Weights of a small masked image model.
Data: trained on procedural textures in two colours, tilted and lit, 195000 training examples.
Rows from block 2, named by matrix and row number. Rows with one number belong to one attention dimension. Each number is 200 + 20 x the weight over its row's rms, rounded and kept within 0 to 999. All counts start at 0. After the name is the row's rms in percent of the matrix's.
# v: attention query, key and value (stacked) (model.blocks.2.attn.qkv.weight, 1152x384, the v third), inputs 154-230
# proj: attention output (model.blocks.2.attn.proj.weight, 384x384, transposed), outputs 154-230
v.238,109,176,198,204,230,194,207,185,201,149,203,201,162,222,194,170,223,196,173,210,210,182,210,203,219,193,228,196,222,171,175,250,199,198,205,170,189,190,174,193,207,187,240,223,178,237,210,235,222,235,214,210,195,160,183,212,208,217,189,210,247,186,183,232,201,215,188,178,184,188,212,212,230,225,185,202,211,180
proj.238,099,190,225,232,204,204,206,164,179,214,211,208,200,183,233,269,198,174,169,192,215,231,150,204,202,227,144,198,195,213,202,189,183,181,195,229,207,186,219,232,197,219,166,192,241,171,191,160,206,181,200,186,198,229,203,181,203,200,209,193,169,211,215,230,183,201,210,218,213,188,178,226,190,183,196,229,169,204
v.239,095,194,172,250,170,215,211,219,234,193,198,178,207,188,187,228,200,224,193,213,226,208,209,190,193,203,198,209,163,157,177,146,185,168,204,240,208,181,208,232,199,215,190,196,178,215,193,184,197,208,201,199,223,197,182,194,242,157,234,216,204,209,204,184,181,189,171,217,185,214,147,170,200,221,183,217,195,189
proj.239,112,230,215,138,215,182,228,202,181,201,201,182,221,183,233,154,208,168,253,216,189,219,207,173,187,168,207,170,200,195,210,228,186,201,207,188,215,213,205,201,174,198,225,231,211,239,243,189,190,209,178,194,194,200,214,193,178,207,200,185,182,201,249,192,227,181,219,176,202,209,210,197,186,196,221,202,208,203
v.240,083,206,197,203,182,239,192,202,188,189,219,243,215,184,193,212,192,173,218,224,154,204,215,207,199,195,218,221,204,232,207,218,218,190,199,191,173,183,223,205,152,232,204,197,195,227,209,204,218,187,190,199,213,216,185,200,214,200,230,188,201,230,209,226,234,179,197,199,183,207,189,164,196,187,182,215,197,180
proj.240,089,183,182,187,181,158,203,210,171,204,186,171,190,171,249,188,221,209,201,199,237,212,238,212,171,199,189,166,210,197,195,167,194,197,231,181,201,183,190,156,215,195,168,160,200,205,219,224,188,196,203,204,159,178,237,210,178,230,177,215,195,188,179,208,200,193,175,215,186,185,232,198,197,199,210,182,181,165
v.241,083,227,224,182,194,201,224,229,185,226,183,216,198,163,214,204,223,194,193,203,189,197,184,177,191,197,213,190,166,188,201,223,190,167,195,218,216,208,194,180,239,217,199,228,185,215,242,183,193,227,175,202,233,191,207,196,210,231,225,225,231,229,231,176,192,189,232,238,189,192,205,175,236,208,199,251,191,233
proj.241,085,200,191,205,199,204,182,199,239,173,180,165,204,226,164,200,175,201,228,196,212,202,216,228,239,177,245,196,200,204,200,210,188,229,186,186,190,209,186,201,206,183,230,206,207,209,178,200,232,197,203,185,198,214,213,201,179,198,169,182,168,168,166,186,211,206,206,169,203,184,218,220,155,218,176,176,208,180
v.242,079,185,226,254,218,193,204,192,208,202,209,202,238,205,204,197,234,175,193,178,222,241,228,197,196,172,211,215,197,204,193,174,174,203,207,184,205,188,206,191,195,178,193,173,212,209,182,207,206,221,203,163,200,178,190,204,188,225,184,226,197,193,181,202,219,218,182,179,209,216,208,206,197,215,200,187,209,193
proj.242,087,191,196,181,182,217,225,202,218,218,195,175,163,223,189,219,174,231,179,209,168,160,207,213,224,185,176,207,201,179,237,182,178,198,207,233,262,199,205,207,199,219,212,200,229,220,189,228,183,197,190,235,188,228,217,219,205,206,206,193,191,176,245,168,195,174,197,214,188,197,173,176,230,222,184,185,175,196
v.243,078,213,215,206,196,168,200,152,200,237,172,200,183,191,195,218,209,219,143,239,210,220,214,222,199,197,212,221,183,165,222,206,207,210,206,212,218,226,186,196,200,185,227,214,193,194,218,202,194,193,205,207,207,168,213,197,187,208,212,210,222,195,198,195,205,177,233,162,204,189,195,183,201,191,198,233,196,180
proj.243,093,186,222,217,195,220,199,215,206,170,205,223,212,194,197,198,225,193,240,210,219,192,224,166,237,201,183,213,201,206,206,204,146,186,233,176,196,199,203,124,171,200,171,223,211,202,209,198,186,215,244,197,223,228,192,196,232,196,172,193,180,198,184,199,191,232,182,213,188,186,178,193,185,199,188,209,191,213
v.244,079,188,184,169,205,200,171,207,204,152,156,220,207,167,208,197,174,217,195,160,204,181,179,221,185,239,178,208,207,221,223,161,205,199,232,210,232,195,186,200,222,193,216,192,186,211,185,214,217,192,199,215,182,173,203,223,191,210,158,227,191,187,180,187,156,205,195,194,166,227,188,221,180,218,218,212,174,209
proj.244,086,181,183,198,199,212,208,172,203,214,212,229,158,225,194,237,187,238,191,209,198,225,189,166,204,199,201,173,198,215,210,234,187,211,208,201,210,168,203,218,168,225,228,174,179,185,198,186,184,189,218,195,202,254,195,177,187,211,212,185,203,199,232,201,214,210,176,204,216,202,218,169,233,174,217,188,208,197
v.245,083,241,212,206,176,206,192,221,210,212,180,178,216,196,192,224,210,180,193,181,224,205,220,214,255,221,204,192,221,201,189,213,160,215,202,239,210,208,215,209,213,181,151,208,212,169,194,191,190,183,188,197,206,199,193,214,200,190,173,219,161,221,182,232,222,243,229,214,210,194,203,212,182,216,191,173,216,194
proj.245,088,182,169,181,196,169,201,191,193,191,212,231,210,207,186,196,183,188,213,185,184,188,174,205,197,174,209,200,148,199,191,178,218,186,189,187,239,185,222,236,191,177,245,157,209,239,185,155,201,192,209,224,188,204,190,188,196,206,223,176,218,211,211,195,166,211,200,207,210,219,212,189,201,222,248,184,177,233
v.246,105,211,175,204,200,228,206,221,200,230,181,170,205,221,194,206,187,239,185,211,203,212,200,174,216,195,203,179,180,191,205,216,193,214,195,218,210,210,207,186,209,156,173,192,176,214,194,183,170,200,208,210,196,206,208,179,213,215,182,223,183,147,214,177,224,165,230,186,222,213,224,208,209,203,203,213,197,194
proj.246,106,223,233,175,188,210,207,187,215,192,205,251,220,213,171,206,199,173,187,190,208,182,195,224,200,169,174,228,193,195,206,168,208,205,216,225,198,211,216,169,243,183,218,222,242,217,200,226,205,184,187,222,228,207,184,208,192,170,211,193,207,251,187,202,171,228,229,184,208,206,191,217,192,194,188,236,211,180
v.247,091,172,207,202,198,222,237,202,198,147,227,216,213,217,184,188,213,197,228,216,183,216,200,196,216,187,210,190,246,205,174,203,198,196,219,183,167,189,210,219,193,181,200,193,181,213,196,205,180,186,200,187,224,225,200,187,184,218,196,198,154,186,201,203,222,198,159,186,200,231,193,186,218,216,234,193,148,188
proj.247,091,256,188,202,188,204,151,167,190,198,196,199,187,195,221,180,215,179,203,166,199,179,186,207,176,215,197,195,190,213,201,186,217,196,192,214,224,184,170,200,226,216,196,172,211,198,180,213,185,197,197,204,223,195,204,207,210,190,231,216,210,194,187,198,176,185,185,187,177,195,194,193,223,158,172,196,199,188
v.248,081,216,181,203,194,217,163,186,172,213,182,214,195,206,196,207,197,202,192,193,193,179,219,214,180,232,201,197,188,203,215,212,227,211,213,190,221,196,196,220,215,159,187,208,194,215,194,195,231,167,211,205,176,198,196,169,193,208,183,200,209,222,192,209,178,203,179,223,181,191,201,213,199,226,165,189,247,227
proj.248,096,153,173,198,191,191,209,240,209,213,211,176,187,215,201,201,167,174,199,198,193,189,201,220,188,155,191,179,198,189,236,185,228,199,186,201,170,216,194,213,165,209,213,204,191,205,206,162,195,165,185,200,176,210,202,199,182,242,221,179,202,179,218,161,209,195,225,225,227,205,189,171,188,173,197,202,201,205
v.249,079,227,216,201,190,197,175,151,205,238,191,226,216,202,214,204,216,181,204,184,223,204,216,205,191,161,241,214,178,207,225,187,206,201,183,219,198,202,214,188,214,201,182,213,207,210,226,201,202,218,197,200,185,170,222,221,203,196,203,198,170,210,203,226,210,220,182,144,178,176,203,210,215,199,219,208,167,179
proj.249,094,179,187,213,200,205,207,207,206,180,210,169,195,189,216,204,206,232,181,223,190,187,196,238,214,193,150,215,200,211,204,188,196,194,224,182,197,215,217,172,150,218,197,209,193,217,166,207,201,209,253,210,196,234,206,211,206,170,178,191,195,162,216,202,198,161,209,214,200,221,206,176,173,188,205,175,204,200
v.250,103,174,188,209,222,167,240,205,200,149,216,211,181,206,183,207,183,183,183,195,185,186,181,225,224,184,212,190,225,169,194,204,217,202,201,157,192,172,184,193,227,198,246,183,178,182,188,207,195,201,240,196,183,233,207,190,201,187,201,171,250,181,180,203,186,195,166,181,225,193,199,195,160,198,188,190,203,218
proj.250,104,204,178,217,197,197,203,199,202,207,235,160,201,185,196,197,196,204,226,185,242,186,204,204,178,215,170,173,219,231,217,171,218,194,199,208,190,211,178,212,209,206,180,201,194,228,173,222,213,212,198,180,218,178,190,193,198,189,209,234,152,199,199,214,194,197,204,183,170,213,183,175,189,153,193,183,189,213
v.251,084,194,216,213,213,205,218,214,217,224,196,175,248,155,171,211,195,196,135,189,201,204,193,181,161,189,193,177,190,211,169,194,194,215,246,187,200,192,212,188,207,181,214,181,196,189,208,192,196,197,194,225,211,168,169,191,188,184,188,214,208,210,186,235,198,203,216,192,190,198,208,177,225,211,189,185,188,210
proj.251,094,188,158,219,185,170,166,192,152,180,172,257,161,207,228,213,206,229,249,216,179,195,218,225,225,174,187,204,232,169,190,194,190,215,211,221,176,208,222,220,223,242,187,199,198,220,174,241,183,143,191,237,198,234,202,183,208,241,179,207,205,183,191,168,191,199,199,222,206,192,188,207,189,215,163,227,154,203
v.252,085,164,215,208,207,176,197,166,183,194,217,220,178,242,199,189,165,180,208,209,203,235,232,207,185,197,205,200,197,217,176,185,179,167,195,188,200,189,201,228,178,237,226,203,216,200,174,204,210,202,200,233,216,219,209,206,192,194,207,182,190,187,182,239,190,200,154,188,217,195,201,182,187,152,209,222,169,189
proj.252,087,221,157,212,217,222,202,182,238,204,208,161,175,184,198,182,206,198,190,178,187,201,219,194,209,216,172,233,227,209,230,193,203,194,204,215,185,184,198,192,227,161,174,207,184,198,240,209,224,203,202,162,216,165,223,197,218,198,182,169,220,191,202,185,212,197,221,190,184,237,195,177,236,229,175,191,250,200
v.253,096,180,150,182,225,201,199,195,223,197,215,209,186,204,190,185,176,173,180,205,192,182,183,174,222,200,226,180,193,173,215,175,238,205,217,200,186,186,204,235,237,198,198,170,196,184,183,208,217,216,208,229,227,211,190,206,190,187,176,222,202,200,179,211,199,203,181,167,198,210,199,190,168,216,217,181,202,216
proj.253,097,194,199,235,184,274,182,195,197,237,149,193,220,207,210,202,188,194,198,176,197,238,204,223,216,224,200,230,213,220,173,222,178,190,189,215,192,202,184,214,171,209,180,191,215,164,205,216,184,185,175,195,218,189,225,196,195,210,227,203,188,194,202,220,182,173,216,236,214,217,192,192,231,198,182,240,168,245
v.254,084,210,222,231,203,187,206,218,216,161,197,218,211,169,221,194,190,176,230,207,205,196,207,204,175,195,192,191,220,203,188,227,197,199,194,209,192,184,208,188,185,235,204,209,181,190,212,177,202,218,216,206,224,236,207,224,248,189,222,189,216,217,215,186,196,210,175,167,206,219,178,186,201,190,196,230,177,205
proj.254,095,187,188,191,177,195,222,200,206,249,226,167,201,217,187,204,214,196,177,212,191,207,219,195,194,206,206,199,188,224,179,208,215,189,235,176,187,190,216,173,234,188,194,191,217,206,208,229,202,198,208,211,200,163,225,203,197,229,169,193,215,203,179,196,217,174,190,224,183,165,214,177,191,206,218,149,214,187
v.255,103,209,130,196,202,217,185,223,215,181,212,168,211,178,186,208,190,184,210,189,172,191,173,200,226,193,157,170,190,235,189,202,188,188,227,210,208,218,176,202,220,169,166,177,214,188,175,191,172,214,221,221,204,199,154,204,182,243,174,231,200,185,201,201,188,186,217,226,195,217,220,210,171,206,185,168,216,200
proj.255,105,183,228,183,187,207,189,200,186,184,193,233,234,217,184,206,197,183,189,163,195,201,184,178,202,228,205,227,182,198,191,188,223,202,174,174,202,196,209,221,203,245,191,181,196,189,200,212,166,199,136,204,184,202,196,189,210,193,248,183,193,236,196,225,182,186,199,186,195,235,188,204,221,199,205,235,196,196
v.256,075,205,192,216,176,223,180,189,219,227,194,182,220,221,214,231,175,228,180,191,207,210,213,230,208,211,181,223,192,207,193,205,152,175,203,214,195,198,220,171,220,210,234,198,197,183,176,210,211,203,211,162,185,216,193,194,191,235,204,190,187,205,225,240,205,177,162,172,215,228,180,199,215,236,211,183,190,193
proj.256,078,182,208,214,219,190,213,194,195,176,180,181,161,191,181,195,209,191,170,181,197,180,178,191,204,215,203,211,225,144,215,215,218,179,223,199,233,198,189,218,210,189,173,211,192,210,192,182,186,196,234,228,191,217,198,209,188,199,184,169,205,208,180,209,193,203,202,207,192,174,203,174,211,192,173,222,180,178
v.257,073,170,182,180,218,185,203,220,215,217,203,218,195,226,239,175,208,218,197,177,215,185,212,202,201,167,184,192,220,206,194,219,215,204,215,220,164,176,210,190,206,196,202,216,167,197,200,188,176,151,184,166,158,199,213,233,192,210,187,226,179,191,188,229,172,184,193,209,177,186,242,187,190,208,217,175,205,200
proj.257,086,200,219,208,189,212,214,179,198,202,204,196,209,161,188,230,233,183,210,228,232,215,237,171,186,208,170,236,205,205,175,215,197,198,227,212,237,198,200,186,208,196,206,193,221,205,188,194,191,241,161,232,203,174,158,172,190,211,203,190,199,222,195,165,196,215,215,208,171,220,169,190,188,201,189,225,207,177
v.258,068,201,200,233,171,192,174,202,244,228,199,224,246,208,225,196,167,193,185,167,192,174,208,202,168,203,182,232,189,232,214,187,175,195,222,219,208,217,209,203,191,225,211,221,199,243,216,178,196,218,181,179,197,225,223,242,186,158,208,213,187,188,218,217,218,210,190,228,210,208,205,201,195,179,242,199,211,238
proj.258,077,236,189,204,216,161,230,191,166,180,183,159,198,208,202,210,209,211,216,213,187,195,196,186,212,193,230,209,210,181,173,240,215,213,162,206,211,205,211,176,173,190,211,239,187,209,212,188,172,196,229,183,192,225,198,179,212,224,200,210,209,207,188,170,244,196,228,219,168,200,167,199,230,183,155,211,206,166
v.259,074,183,173,187,200,184,216,231,190,189,231,224,217,225,222,205,198,205,197,207,211,211,196,176,167,192,183,202,193,196,177,146,228,205,224,207,165,213,205,183,224,193,192,199,171,219,195,210,184,177,209,179,172,199,177,155,163,221,234,222,230,192,187,186,162,203,208,230,183,199,223,215,159,208,191,186,211,193
proj.259,080,203,172,162,189,245,207,184,181,224,221,196,180,151,203,175,166,191,191,216,217,199,189,230,213,173,197,196,193,193,193,211,214,197,220,195,216,184,168,208,180,192,212,189,202,197,199,224,237,234,190,203,222,167,163,219,203,193,169,198,197,194,192,206,213,217,222,153,188,202,195,181,192,194,183,199,198,209
v.260,068,175,234,213,199,220,209,192,245,241,190,197,178,222,197,224,197,180,217,215,199,226,189,186,203,201,197,172,172,207,179,201,225,194,224,210,186,188,172,206,206,236,184,227,176,192,207,205,216,240,221,165,211,190,209,223,223,180,185,211,226,172,214,179,199,180,189,209,208,212,179,183,209,216,182,161,161,205
proj.260,074,202,223,223,213,180,162,205,209,163,169,191,197,228,182,206,188,177,192,168,191,161,212,217,201,198,174,221,176,204,186,203,190,202,158,196,207,227,203,207,221,178,200,204,226,223,219,199,188,172,209,213,205,251,181,201,188,216,232,205,193,206,205,185,210,166,167,202,185,183,211,205,196,195,222,222,205,207
v.261,081,210,184,214,248,173,197,224,222,195,218,187,190,172,187,173,184,219,202,192,200,186,199,193,197,248,226,222,160,204,193,194,206,241,200,188,207,177,201,164,219,179,186,166,200,169,223,183,205,195,196,182,175,206,189,191,172,217,201,172,209,214,193,169,190,223,226,224,167,195,207,166,203,175,220,193,215,213
proj.261,083,211,189,193,190,218,205,201,176,188,200,209,223,246,208,212,197,190,214,182,225,228,180,213,187,187,213,184,242,184,206,185,200,166,205,209,178,214,173,222,208,204,194,228,203,193,207,255,193,200,174,217,221,185,202,184,236,192,138,201,182,199,174,225,194,200,207,161,203,197,218,214,190,217,187,200,209,180
v.262,071,215,207,172,232,204,197,199,214,254,198,229,202,222,176,197,220,185,194,199,185,198,193,171,221,197,229,219,235,178,225,182,216,186,198,221,161,206,201,222,215,195,206,189,223,181,197,179,194,216,216,190,146,184,194,170,210,196,219,213,166,204,236,190,215,202,182,183,169,188,196,205,204,211,192,235,186,168
proj.262,076,178,205,188,163,180,223,192,183,196,201,168,208,183,220,203,192,196,180,191,202,233,177,188,204,224,166,214,160,219,210,213,190,212,243,201,210,190,169,209,193,231,199,202,175,191,208,195,220,213,188,215,235,177,181,210,163,211,174,183,206,186,179,210,221,183,192,172,197,177,211,207,156,183,220,203,215,225
v.263,062,234,218,172,172,221,191,174,241,186,233,237,195,220,237,173,173,180,220,217,210,203,195,192,216,170,205,197,210,197,217,215,219,205,198,216,209,204,202,198,210,182,209,192,196,185,184,212,205,204,211,207,166,212,205,193,237,234,222,208,216,195,243,215,203,172,220,212,203,225,212,211,204,184,192,169,200,213
proj.263,070,166,185,215,206,196,178,206,206,198,219,168,173,216,177,225,203,180,184,190,167,224,225,195,178,193,212,187,178,161,196,225,180,269,228,190,217,243,210,159,199,178,195,194,204,196,219,176,206,202,177,188,216,207,215,176,148,202,197,176,221,192,177,218,195,187,198,218,213,172,178,225,229,222,200,222,188,230
v.264,077,176,201,178,210,208,212,197,205,190,159,203,195,224,175,199,201,167,192,184,193,182,210,176,206,200,210,209,222,204,201,176,214,207,182,226,205,207,208,227,201,199,199,207,191,234,160,183,190,203,220,190,180,199,183,214,194,201,169,196,167,216,204,188,213,163,210,204,195,189,204,235,186,210,210,198,192,204
proj.264,087,208,212,228,186,214,217,188,216,176,231,149,219,156,219,189,230,226,185,254,229,153,200,217,249,182,195,187,207,202,202,231,176,166,211,173,211,173,203,211,199,190,194,237,183,180,187,215,164,201,209,204,203,243,227,173,186,208,208,205,169,202,185,189,202,236,211,199,192,181,199,195,179,154,200,178,209,187
v.265,078,185,189,170,167,207,195,208,225,236,210,220,210,195,187,228,196,157,216,182,223,190,195,207,228,203,180,205,229,193,229,209,186,207,215,211,214,175,208,238,206,197,181,191,204,179,196,232,218,228,174,206,178,187,250,199,205,183,188,190,180,209,205,193,216,171,182,200,202,188,208,211,186,231,195,209,205,180
proj.265,089,186,205,249,236,206,222,188,248,184,154,145,187,173,200,200,232,225,207,216,206,166,207,197,201,218,206,195,193,197,184,223,169,214,189,205,195,205,194,182,194,210,215,239,219,206,205,175,180,187,232,206,217,223,200,197,154,206,207,228,181,195,194,205,207,188,208,191,172,182,180,203,207,176,192,210,206,201
v.266,078,207,191,206,210,191,158,203,229,199,205,182,200,146,184,186,179,176,177,167,218,191,192,172,204,225,228,174,177,218,188,176,222,186,212,229,194,227,223,206,225,203,151,220,208,205,187,189,173,210,228,210,191,216,165,183,199,193,203,196,194,208,189,235,213,188,211,185,187,203,238,198,174,201,192,192,193,218
proj.266,077,228,207,169,205,238,204,213,189,218,198,222,211,203,209,186,212,220,202,197,215,210,175,223,189,197,210,209,187,187,216,194,215,221,229,190,192,205,182,210,197,187,238,205,220,193,175,210,228,181,163,197,222,164,247,199,215,190,183,210,186,189,188,226,177,212,213,213,246,195,199,202,244,219,192,210,209,199
v.267,075,198,211,143,216,204,181,177,173,192,183,187,185,229,192,187,229,207,206,200,192,226,212,192,177,222,213,162,216,209,204,214,218,192,209,157,183,222,188,169,193,188,190,183,183,182,204,189,193,167,185,202,204,194,164,171,185,219,198,216,189,193,159,195,190,207,207,231,166,205,226,213,235,187,173,209,175,211
proj.267,087,200,178,199,204,221,185,187,186,207,258,203,187,191,162,199,188,166,193,171,208,227,191,191,183,202,206,230,190,203,178,202,185,221,198,202,207,189,191,175,215,204,177,198,195,191,211,163,246,206,189,197,187,178,221,189,191,195,204,212,206,206,210,189,174,202,202,179,207,211,218,211,173,194,188,218,194,198
v.268,080,200,234,216,196,227,237,222,201,215,210,202,221,178,210,203,195,204,185,194,195,180,231,226,201,185,183,202,202,182,205,199,226,227,212,204,194,223,223,216,197,233,239,202,235,198,200,215,199,211,200,197,195,201,204,199,180,174,199,182,179,168,219,196,188,196,200,221,206,227,176,214,191,224,192,191,212,209
proj.268,082,196,194,192,210,172,215,179,196,186,163,196,187,208,243,208,182,172,223,210,174,202,219,181,213,184,199,196,207,206,170,175,195,211,186,215,236,203,206,193,157,200,201,242,190,249,206,153,182,219,206,178,224,207,192,261,225,216,218,202,215,222,202,196,199,200,198,205,199,168,195,177,214,182,211,174,199,211
v.269,090,207,234,211,228,193,221,216,192,188,222,193,205,233,205,217,208,235,170,226,195,190,199,172,202,213,191,176,195,205,213,229,198,180,186,195,223,172,184,191,210,192,226,246,187,209,181,211,231,177,202,209,217,183,193,187,200,226,221,194,201,204,209,202,213,206,175,202,195,194,207,188,213,198,183,190,190,184
proj.269,104,184,189,183,162,186,201,202,223,162,180,205,191,242,182,223,199,147,216,193,180,196,212,218,204,167,193,228,201,193,162,212,190,202,205,190,194,215,221,197,226,202,187,175,163,217,196,210,173,201,195,201,188,192,195,213,200,199,198,158,215,196,196,168,155,218,206,194,188,211,197,192,197,202,226,183,206,179
v.270,099,172,219,224,204,197,217,197,170,185,216,208,180,242,190,236,192,222,211,210,190,217,209,189,188,212,204,190,206,181,178,189,194,177,181,206,211,179,204,173,216,187,228,230,170,208,200,190,193,191,207,210,230,199,187,223,200,254,255,208,209,195,235,208,147,187,178,184,211,215,200,221,196,202,208,222,186,170
proj.270,105,240,242,155,176,192,219,219,201,188,183,197,214,176,188,190,215,198,194,219,200,180,208,205,236,215,197,227,226,172,186,209,185,187,233,184,158,183,200,225,211,214,182,158,187,181,192,221,194,220,198,223,199,206,171,224,173,172,206,189,219,196,178,173,238,228,197,164,197,180,173,161,194,179,214,170,194,181
v.271,071,215,180,204,230,207,203,168,143,199,185,178,217,193,205,177,209,185,221,198,194,219,170,177,200,192,222,196,226,215,178,173,252,173,218,190,198,181,194,211,182,179,160,223,235,214,220,237,212,228,241,194,189,206,164,173,198,202,182,192,215,200,186,196,173,208,217,184,199,178,199,178,153,219,174,225,217,193
proj.271,076,197,215,179,160,200,210,212,171,229,240,206,201,202,185,183,190,212,206,194,227,215,179,192,188,213,184,193,181,185,201,210,208,215,171,215,166,187,182,213,200,207,187,166,179,186,185,202,187,191,166,201,188,165,174,231,201,154,169,193,212,170,159,223,211,217,205,194,222,206,190,198,196,209,206,176,191,195
v.272,089,227,222,174,174,220,201,207,199,183,203,212,204,186,183,228,220,181,208,205,233,194,201,201,199,219,218,187,190,208,228,171,182,178,195,202,178,223,213,200,208,214,202,222,199,208,198,228,188,173,180,190,174,211,220,177,219,198,203,201,199,209,222,208,208,174,185,188,227,197,205,235,188,210,204,181,184,235
proj.272,099,184,205,214,229,224,198,203,212,193,178,217,192,222,206,211,227,210,197,180,183,205,199,211,183,206,159,217,208,204,216,193,194,206,182,138,222,224,210,234,214,210,217,199,182,188,211,183,209,224,216,251,193,198,201,227,210,210,183,187,186,198,189,198,182,188,222,190,185,213,209,187,213,188,182,270,189,192
v.273,086,198,188,177,226,186,208,177,209,172,171,207,196,201,190,198,183,149,218,185,171,185,222,195,191,215,174,194,209,259,213,225,190,193,196,184,194,217,205,234,217,199,191,236,189,177,183,219,191,174,197,188,167,201,197,203,198,233,178,226,207,193,183,203,236,161,171,251,187,211,208,186,199,190,193,207,178,201
proj.273,099,191,205,193,217,180,239,222,182,225,215,191,205,211,240,180,211,235,195,207,224,206,203,173,200,215,216,202,182,186,219,195,221,215,210,218,232,178,211,182,219,172,211,213,211,196,220,153,163,192,210,205,210,220,232,225,206,195,231,170,191,234,254,187,170,193,205,180,192,224,221,177,182,219,192,200,237,209
v.274,084,216,195,177,217,231,197,181,156,184,206,191,197,190,199,207,216,210,223,202,214,201,176,202,182,214,233,201,196,189,184,154,209,201,220,179,185,184,222,150,202,190,193,207,188,206,213,208,207,183,221,208,174,186,190,171,202,206,217,217,220,202,153,232,188,192,209,179,194,192,217,219,204,194,202,203,202,202
proj.274,098,219,210,185,207,187,202,192,236,208,178,213,201,183,243,204,199,189,195,195,180,186,207,208,233,187,183,213,212,172,188,211,205,224,184,237,219,242,186,213,216,187,181,231,194,196,162,204,191,189,188,212,203,238,198,214,174,211,163,185,199,217,206,232,215,196,217,199,180,172,187,174,205,190,186,195,186,222
v.275,083,186,206,227,206,192,213,172,193,208,208,194,203,204,232,204,170,183,181,214,195,185,239,219,228,209,164,239,242,222,210,188,204,211,212,177,206,188,207,170,195,194,242,208,228,234,208,202,218,183,197,182,170,181,204,213,192,209,162,205,197,191,196,174,248,195,185,182,209,178,214,212,220,228,202,203,199,249
proj.275,098,216,173,197,207,221,236,207,179,189,206,203,205,224,174,148,196,239,222,174,173,209,145,204,196,199,219,232,172,212,203,218,167,196,172,211,226,196,187,264,167,196,227,188,203,191,213,209,206,183,201,193,226,201,234,198,218,256,211,186,179,198,198,219,181,205,227,209,196,228,207,207,212,197,210,194,201,182
v.276,088,148,197,208,179,215,210,210,188,208,168,203,170,205,210,203,221,181,237,195,194,203,213,201,194,187,193,197,226,188,169,206,214,171,222,188,232,169,195,204,178,201,231,237,197,232,200,182,204,231,240,192,224,201,207,198,240,164,208,220,191,224,196,196,213,221,223,216,202,225,187,186,157,190,195,199,198,172
proj.276,094,192,224,178,212,220,198,228,221,183,206,198,197,212,181,195,181,229,174,159,227,187,217,175,227,208,236,212,162,174,231,170,217,230,188,249,166,204,194,208,191,185,189,179,202,182,173,202,236,191,146,213,188,165,201,189,186,200,193,223,220,243,206,215,188,187,200,178,196,202,226,255,222,214,187,208,172,180
v.277,081,208,231,173,221,229,164,200,201,214,188,206,186,212,140,221,237,182,210,207,242,177,179,180,189,228,183,184,193,233,239,222,232,211,175,153,227,197,201,226,190,175,178,211,207,196,190,217,178,218,225,194,200,201,204,183,213,233,211,201,201,182,197,206,246,215,176,214,204,227,189,181,177,175,183,211,200,207
proj.277,090,192,207,187,217,186,226,186,174,198,232,192,223,212,257,167,188,198,208,169,169,222,217,187,222,202,221,198,213,187,187,213,213,206,207,205,199,178,216,183,188,204,230,187,174,195,210,221,182,190,191,197,193,231,215,234,201,190,185,188,193,175,231,204,176,189,198,203,201,165,212,177,206,230,201,216,208,185
v.278,084,198,215,154,227,171,208,211,186,182,208,228,192,247,202,166,223,201,188,201,196,184,186,203,184,193,207,171,204,253,183,217,192,184,201,184,195,207,182,192,206,176,218,212,177,194,180,239,195,190,203,196,234,213,194,196,195,225,222,176,207,200,198,198,200,228,191,222,210,215,216,157,208,178,189,197,183,177
proj.278,105,187,172,202,187,208,223,181,196,199,211,163,191,171,219,173,169,200,217,221,209,208,214,197,193,207,212,198,186,189,193,205,196,203,203,229,229,156,189,220,206,211,179,233,213,216,199,181,165,168,209,209,178,230,217,255,212,198,213,215,166,223,241,204,183,184,195,169,191,208,184,211,179,209,187,225,184,170
v.279,089,223,164,199,207,179,186,198,219,187,206,215,222,160,192,174,188,180,213,196,206,196,197,192,183,207,196,205,190,224,225,221,169,237,192,207,186,186,163,211,173,191,194,172,187,214,196,193,186,201,188,170,249,237,241,206,181,186,162,205,163,209,185,190,210,208,183,214,187,224,193,215,198,176,168,186,187,215
proj.279,102,201,234,167,192,228,229,194,208,219,218,194,223,201,228,184,204,192,217,218,190,190,221,164,177,211,199,187,193,188,165,220,214,212,214,221,209,220,195,202,211,177,207,194,218,184,192,200,189,197,189,224,206,198,184,215,190,195,226,238,211,197,209,149,206,191,226,181,203,216,193,180,187,225,248,198,219,189
v.280,098,193,196,221,205,213,220,183,197,198,215,193,162,194,219,203,202,207,179,201,241,211,217,159,202,188,186,210,204,185,197,204,170,219,190,182,195,204,186,210,238,199,187,258,149,199,220,200,192,176,178,227,219,204,189,209,195,253,217,208,182,194,204,207,209,196,186,197,201,202,200,217,199,183,208,220,201,172
proj.280,107,183,204,210,203,198,167,219,225,212,188,225,173,222,199,204,206,233,202,229,195,180,220,210,204,203,211,197,176,181,209,171,217,193,230,242,213,212,215,155,174,189,206,228,218,249,184,200,190,212,193,184,243,195,221,162,225,163,230,227,182,227,188,166,185,174,178,188,194,226,201,204,219,202,193,247,204,202
v.281,081,180,208,188,188,247,200,206,203,209,202,209,174,193,215,203,177,232,211,197,199,209,196,188,221,176,172,210,190,183,182,203,172,202,207,215,193,201,194,204,172,211,210,170,169,197,192,193,204,200,205,170,160,170,200,221,215,183,243,222,204,193,212,207,163,192,199,170,230,213,224,239,180,193,202,212,175,167
proj.281,087,225,187,220,180,199,185,197,223,235,189,179,189,212,172,216,186,201,189,195,213,184,199,202,196,217,231,182,179,233,240,206,186,200,191,211,191,205,231,194,187,193,194,195,214,179,194,204,227,162,210,214,233,171,221,207,216,195,169,191,199,224,218,190,216,187,195,204,206,216,181,186,195,210,182,201,200,243